config.toml
image_size = 48
encoder_arch = "efficientnet"
nesterov = true
Rows from block 8 of the encoder, named by matrix and row number. Rows with one number belong to one channel. Each number is 128 + 32 x the weight over its row's rms, rounded and kept within 0 to 255. All counts start at 0. Numbers have three digits each.
# convs0: expand pointwise conv (encoder.blocks.8.convs.0.weight, 144x48x1x1), inputs 24-47
# convs2: project pointwise conv (encoder.blocks.8.convs.2.weight, 48x144x1x1, transposed), outputs 24-47
convs0.36:125122092094097150098131155095148099183119180073153154193126177081155088
convs0.37:187116157160160111140107136166126160143168117131127150124166110112080112
convs0.38:077149115127107126120126144104125122158134160123131115140137130134118086
convs0.39:070128082175117098171108137091116124125127084113140154100179161056129082
convs0.40:130157161140152106158072100118189095159117051100175144116133067080144133
convs0.41:075144133142078146119161153090148120153131113131155162162109118132135115
convs0.42:067163131136116114081144113087140149134156155124178128149107171118156139
convs0.43:124113096110105116139122175086146118132104157179165134116189124182089132
convs0.44:092137121095116125172123113161130098100196119149111117156114096186142156
convs0.45:086149143085086152078133167085165121169151163110161147171130163117164146
convs0.46:084145148134134170138123166123111131118194168144164068098190154119143169
convs0.47:093117122114163118070142122093098190149123210103137156168095136052163135
convs0.48:184136103121130115146125062089168109151144106070153116173097141148100176
convs0.49:093153118168215098140156177154101149168116113100116200143099130151151120
convs0.50:129116158132165122070156115164124166144188089114188135106079119097171119
convs0.51:157106119112154137147174072146087148104121070106059098087144130155102150
convs0.52:180085140102129084153104092146128170126158088108191197150121131129158145
convs0.53:126207116101147129093129130170137159185093094111097136160149135126184118
convs0.54:150139138077122137149212128102121152164152095114164192146139163114199127
convs0.55:129081084146132106126099128074149074149108132163098137094135180129138129
convs0.56:095174128111095131121135134102113124138158160062172175139103119101116082
convs0.57:131145129121169167132100107182159136132096132074138116213151125058154143
convs0.58:158126177144096153114080115126146127137075100154087134089113086107165137
convs0.59:144140083043199128086160118168125097117070122089115161173161125098166141
convs0.60:101149127125126068105108166067137089148145179096160102183097175088140154
convs0.61:124096126124113131108128124093182118155133122108134087183112170057142120
convs0.62:042122084092095143092141104114103119166135169072141120101104129124113103
convs0.63:073111148111059166129125144085115141190170096136105098126098165103095127
convs0.64:065171142117139107080126093091168116174141160094161121172122112092134128
convs0.65:200157207119129136162146159099118146109153130131131120107076065093128119
convs0.66:105091178129139055133132168138174136162179175127126169158133139091093116
convs0.67:135145113151071148093107140092203130161120153149208156097134157102158117
convs0.68:074162155104155107104146171114110123186193125112146117113101170116109122
convs0.69:107155105154105134132124225133132103142107128079129145118130123151112196
convs0.70:132109132155168142077067083073124136111047137127078105171205130155119148
convs0.71:156166130137151116100094160127163155105173136113132170172123071089139107
convs0.72:149154162133129163083106116124142123109204150081107173145143226107163148
convs0.73:137160119165106099073164127153109090083104094165147133065158122151129177
convs0.74:100124131156078133141131170140101141127049101123111116167157137166121188
convs0.75:107115125127145115093178143059098173210114147169166132184134140094154127
convs0.76:135125131155095167164082177130118135115164154130148144153141138115058113
convs0.77:123118109137119098105194156090125095168115114124132112134104177038144118
convs0.78:088093145126110128128119137067152132173193118186164045085090183109115141
convs0.79:111129096085169141115169140152100122186128148114159115101124161122142082
convs0.80:145117146160165150144159080149169106104122116167151048113197088113156134
convs0.81:154113157120090105115115122190144107144143165151173188135148134128129127
convs0.82:141175125172106146111122089080106115103083165144112056175145168149136179
convs0.83:182189146125156109140120121149137095131149193066120158134117092080094117
convs0.84:064108099118156025169127089081175102142114088130079089172128133132086158
convs0.85:134134157145151115128145053125072174091118126124163164096078154099086108
convs0.86:158085198150097162120095102169184134144069165135126105139093110152067184
convs0.87:104189066114120160188137130150165100142092098126122121104172141156105166
convs0.88:091122130136103072147156121122136166097155122187150186147192175113173129
convs0.89:113168147140100131117146093091144091148155091103181109111118152096150152
convs0.90:175131136101160088129105148173159171155121097049115170134168106146156106
convs0.91:095113180153114164127122124139092153090137099132131151099134166190135166
convs0.92:113117128232127128149111155143206115183107130167145130164132102139135122
convs0.93:045102110213103101177134136175178116161087149105109160140131106133079160
convs0.94:148127117106163130214109132184134190152186113142144144171173187114165158
convs0.95:117072116108113206095136187101101176181128103196101125171093151162086091
convs0.96:149100181138113140099116155124130100154146046135131068114121165116059146
convs0.97:151107141149153167128179177136135109146108080125112119126152169193157132
convs0.98:109122105135136113089171131092146170197147127123179108126099142091101120
convs0.99:083151112122088155121103138095151119169175152101151100089126213081109110
convs0.100:119098102088134187098137125092108129201178108123144110110096166102118124
convs0.101:099046111091093138135122123113137137193135095151114049090108182078083126
convs0.102:102107105153111166122121065119189108092106139117188068128108170121101146
convs0.103:141093115101137203140094170167166105180152134127183123131237119181137140
convs0.104:106120112117155158140119120116138069164139169138130078167124127129146113
convs0.105:150187150090101141081127097117105099165083159115117103145211133117156163
convs0.106:101133161128124164092111116145155166126182108125110105124150117125163198
convs0.107:123048118140117151132141120068114121182097079180123049149136174102111135
convs0.108:137105077205097096147134115074178090120148144158094109093108153136114112
convs0.109:164149080117131136159157129131125148150136118101191124213093162121173090
convs0.110:157023137131110133116118092080081117166141134157152037139094173131134117
convs0.111:132123114193107160116121130173161088099056134149162140122107136158110099
convs0.112:132130156143162143090107111176063176110136131130138088089070080174113108
convs0.113:075108133102073115124121149111142130146140106125161172097095221082089144
convs0.114:167135113104126116147070138186149206110122123160139111160125115126090129
convs0.115:177171117105138126115117104141148154049196107101104097212132159123137072
convs0.116:165099126042106081126089116131101093120119136134142165123130141147083133
convs0.117:099110150119106170139123161123128169174140070189115113104135154167127127
convs0.118:100107190169177154119158110128052081129138163107105132107102142171177162
convs0.119:099160141158112111105171150058094178156102200125118184166117156064170116
convs0.120:119047113118105163117164125049122162186131083190131078123117177106122134
convs0.121:131121132093105118167128128213175182170170081115095118180108166160113137
convs0.122:136080178067159129115128094133121109131128106155157106162174142102138122
convs0.123:103163176077135135155176133078100095172168124102109112093106081107120159
convs0.124:134185122114084150130170084115111177109121169170105069131137124172111131
convs0.125:156166165147171109172153159124164161150109098143161168120135152066154155
convs0.126:125119154078109053147130172164117165107135086095072183132107103148131129
convs0.127:144109082036154095144131084133101089124143112137154149102078123135100100
convs0.128:136141129093082210160112127149135104187146138112074147092163120126138125
convs0.129:125136096107139104099178161135143104202129167110120063146126165102146103
convs0.130:182123165103150127130208123087101058140141154150133171095133113165124129
convs0.131:123199092168183100114124154121078167137148110136107131085110165122153120
convs0.132:166137189085064076089112140111142141116167103113141172148113162152135156
convs0.133:113065138127088132109137126075114146186131093169107036123104179069120131
convs0.134:137142131138110133092156141108166154212172067143128053153131143098133153
convs0.135:129165128174129089142124086074142160148160107126126052114143056093158209
convs0.136:131098114106129140073155148091123126185127122074165174161105161056132137
convs2.36:166130115158151095090102134164094171098167073182155056086153098128070130
convs2.37:089103152113032167114144104086172115136123129163169133119147098131163162
convs2.38:168119109165155101084139136147093174105180069163177084101115131112096142
convs2.39:083083114143085088080133167099065074111156135141112147110173145129116140
convs2.40:154122192163153121137123153116086145116123110155181118103153067100103148
convs2.41:158115076147159077112095136144090170104177107171162070091169126120084121
convs2.42:166106092144146089125092148148109129107146072170137087085167109108089099
convs2.43:060177086155123135095127087145191086143099155059161118139166130146126135
convs2.44:115198134125124145095085068164112129104123118123113157121142145138070131
convs2.45:157116094151160083114096123148092164098160089177156056089143103119071117
convs2.46:079096118103157127084125143081134110119081072084084151106180076176142089
convs2.47:180121091153121111133131125165097140107176040174150076102172109196097128
convs2.48:127180134156143160116133090097148153144094106176125076119140073082108060
convs2.49:116145169105079081091187149079121095180121121117130092191141073113119159
convs2.50:088146107131078156108112105146137069187103066094110155169183159153107125
convs2.51:163174130100119033107145107136129105112166139085136105152099080096113134
convs2.52:076157085155071122118120141059151148140102178136111101121143142162103144
convs2.53:121117126188086098140114064106084098109089077132166081084124071083132124
convs2.54:126111101164124084184099113155095121149114122129099154179114150055071147
convs2.55:140062104079131074113113113077126089157159165190078151086114200161148138
convs2.56:167113091168133107103105134139108150114152087202145049100156118111093137
convs2.57:149181156085147135085090216074154167172122144161140175087100068139131153
convs2.58:135143157141132188149107180106171107167055173107169105159159113124160129
convs2.59:162101070083131176142128078115129140137117107143148138101127161064072102
convs2.60:150120106143144113114112126168099164118165069193157082083154100099093101
convs2.61:142140122145149119099099174162099175110153107187160107063124105125067113
convs2.62:160094136150168135113123169143122153103151067176155074101201114160131128
convs2.63:147117094136203125073142154134123148096096147098179134124154117160160066
convs2.64:167101097152194083119120166147063182091158071155152070092151134116112098
convs2.65:107147076110120068174143135137094101135054079182104128130078119127117159
convs2.66:147159056176128168165132097120111081135110066109154122152137146110131129
convs2.67:145077196166112111145107119073087108062127167180126177153160117176122094
convs2.68:202083078164145141133102151144126161077115097153143108120169100084137100
convs2.69:166130136112142159117133088109150118133109134074117043143117141071085147
convs2.70:139109141135172143102110127151149121139154109136172157136141090053180065
convs2.71:076131148140097127093148138154192176133122151142090183075149138104118123
convs2.72:184162177132126104062115120113117053173170122112094107076138097170126134
convs2.73:133107217103141111159072163123095130147150136100105104075109118183095190
convs2.74:154130109085120096166147092062099148078166200150118112135172106140154160
convs2.75:148119119149122108115078142169120132071221077141139086088131132120076127
convs2.76:123137127177128198115103111119165194122106128132109162183203158112107135
convs2.77:136131114138162130083071126149088153122176101104161114112167078147158094
convs2.78:158112098127189122086141168150101153120107126071131162155129089101138068
convs2.79:157116126171132085083099151143113165099181082155159069124160100100109130
convs2.80:128078111096070155139069148136152115147104202135121137162176180097153152
convs2.81:119072129128157151095083104125130128132152127124095089163153100109132121
convs2.82:114073110125145099093053161149148099163134145128091084116128109103108151
convs2.83:136151122110179166139120111174164176155155100139137165130100146042115120
convs2.84:146125140094167124160131084080103041087134099127131080157150124162144110
convs2.85:082109122101115124105141082122126162092144093065095079146109135049064137
convs2.86:153115070111111153156153148131090102099176077135136145105072120152192113
convs2.87:137107119082134156124132080165149054124145098065154089158129166106129069
convs2.88:143134060152149098137164136083133110141113122112155095144129094110120141
convs2.89:147099082149178086121109153138098153102153117158131120123140094092083070
convs2.90:088175104104127177142112108124106121175118215153136133123080098111123155
convs2.91:124146127044108117093146116174073148091139145099088161138083117182099127
convs2.92:161164148135168110154165142157171103156106111196152095207099089168156114
convs2.93:143107146167154101141112165130110164130118127158085183106077133132110130
convs2.94:093150108161088125178176130094169156168105076116150102153132123113089164
convs2.95:154128100132199111113152104155144135083136116071169136123197115133209107
convs2.96:127129095126188117094133171137129145128101186106132178127132089079179071
convs2.97:123112137126088152074120151151135135137146235081180095154164137103116120
convs2.98:166109130142123125135102153145082143095177112127122121105126113104093114
convs2.99:159105099144147080093120168146109167115138097149161112119129069103079101
convs2.100:175084087115138155145124171178137150105131108111135085143175079186147119
convs2.101:149149119141193111059131192135111187077127143088178146141127104135146086
convs2.102:132093087106163198172117115091094115079098147101132103140154161187126110
convs2.103:140108111086085126133085093129104159107179172108132066109114136130151048
convs2.104:195164172098129120123145196205171164159111129176132114158127114185148114
convs2.105:169099137147128095106106133137169181110130097159143126120096101118159062
convs2.106:104129207180091139120125172066157065098135124130169080134159122093105146
convs2.107:134129147103193141104119165164139163115110136063133170150142104135188089
convs2.108:163084127177147108147138139089141159128180130114067141106074166141117162
convs2.109:096116102093122170157073112112197124132156129114163163061093126100112159
convs2.110:122171111124181170093140156173173178132119100070153141159161080125202075
convs2.111:118119097184171131196158115175145114165122147179101116097138105137122159
convs2.112:082155111138141110119070149167166134169101139178128150114173169066102164
convs2.113:163110074144175092102109156149100162095148117160166075118161085120100105
convs2.114:128183125131181138144096158112083156117173083159154083139103158135119175
convs2.115:161186068096167160101151080128110097095123190057119130105120120097163096
convs2.116:179115124212179183098156128107110148095153146076132165086079134120121128
convs2.117:161115086140161068096120149132118122069154140115166120130152103082100105
convs2.118:156137145119144123086130194144129128159084137119088168095153177177118141
convs2.119:148078140117138118157123080176104123094186063175136073088117165177085168
convs2.120:131124145118194138100107162160129140090131156063136150137132102147151080
convs2.121:124049150172069130101075088115167149164126134176113109137172145140165157
convs2.122:164180133084116104118136088111111116153126115173189104107149133109148102
convs2.123:119139098078137159082102098160203175140149099100141121112114112115150171
convs2.124:092120115102104123075165140106136146092137141124097137151149115069180111
convs2.125:169178172137099173091149152174163128133114143165073104143113136160145112
convs2.126:096201144122079130152149169134081095179120177113143084134080127151102104
convs2.127:062186118119119090149143117171189166145086160122104141108051159102114098
convs2.128:168133128095152149199098113124079119081154169151065126144105113155107144
convs2.129:150134145161160139084105133142083157092139067157146094102138119125114094
convs2.130:156172109097126177101102124135148140133062119193102124152117132088162094
convs2.131:095126139102131146128157164156168118168096101124168152094129069070109124
convs2.132:126154027179177104139118135066107151113094143189104122108114155129101108
convs2.133:142141124117199135069102183165112165094130128065159158126128113108126081
convs2.134:116100100148188128143080125118092111053112149099138164090118099136132047
convs2.135:131126153169106172115134128118078057112094192161113124163203148141138140
convs2.136:136128105163151085129104143164079163100186107165163068088158107139114125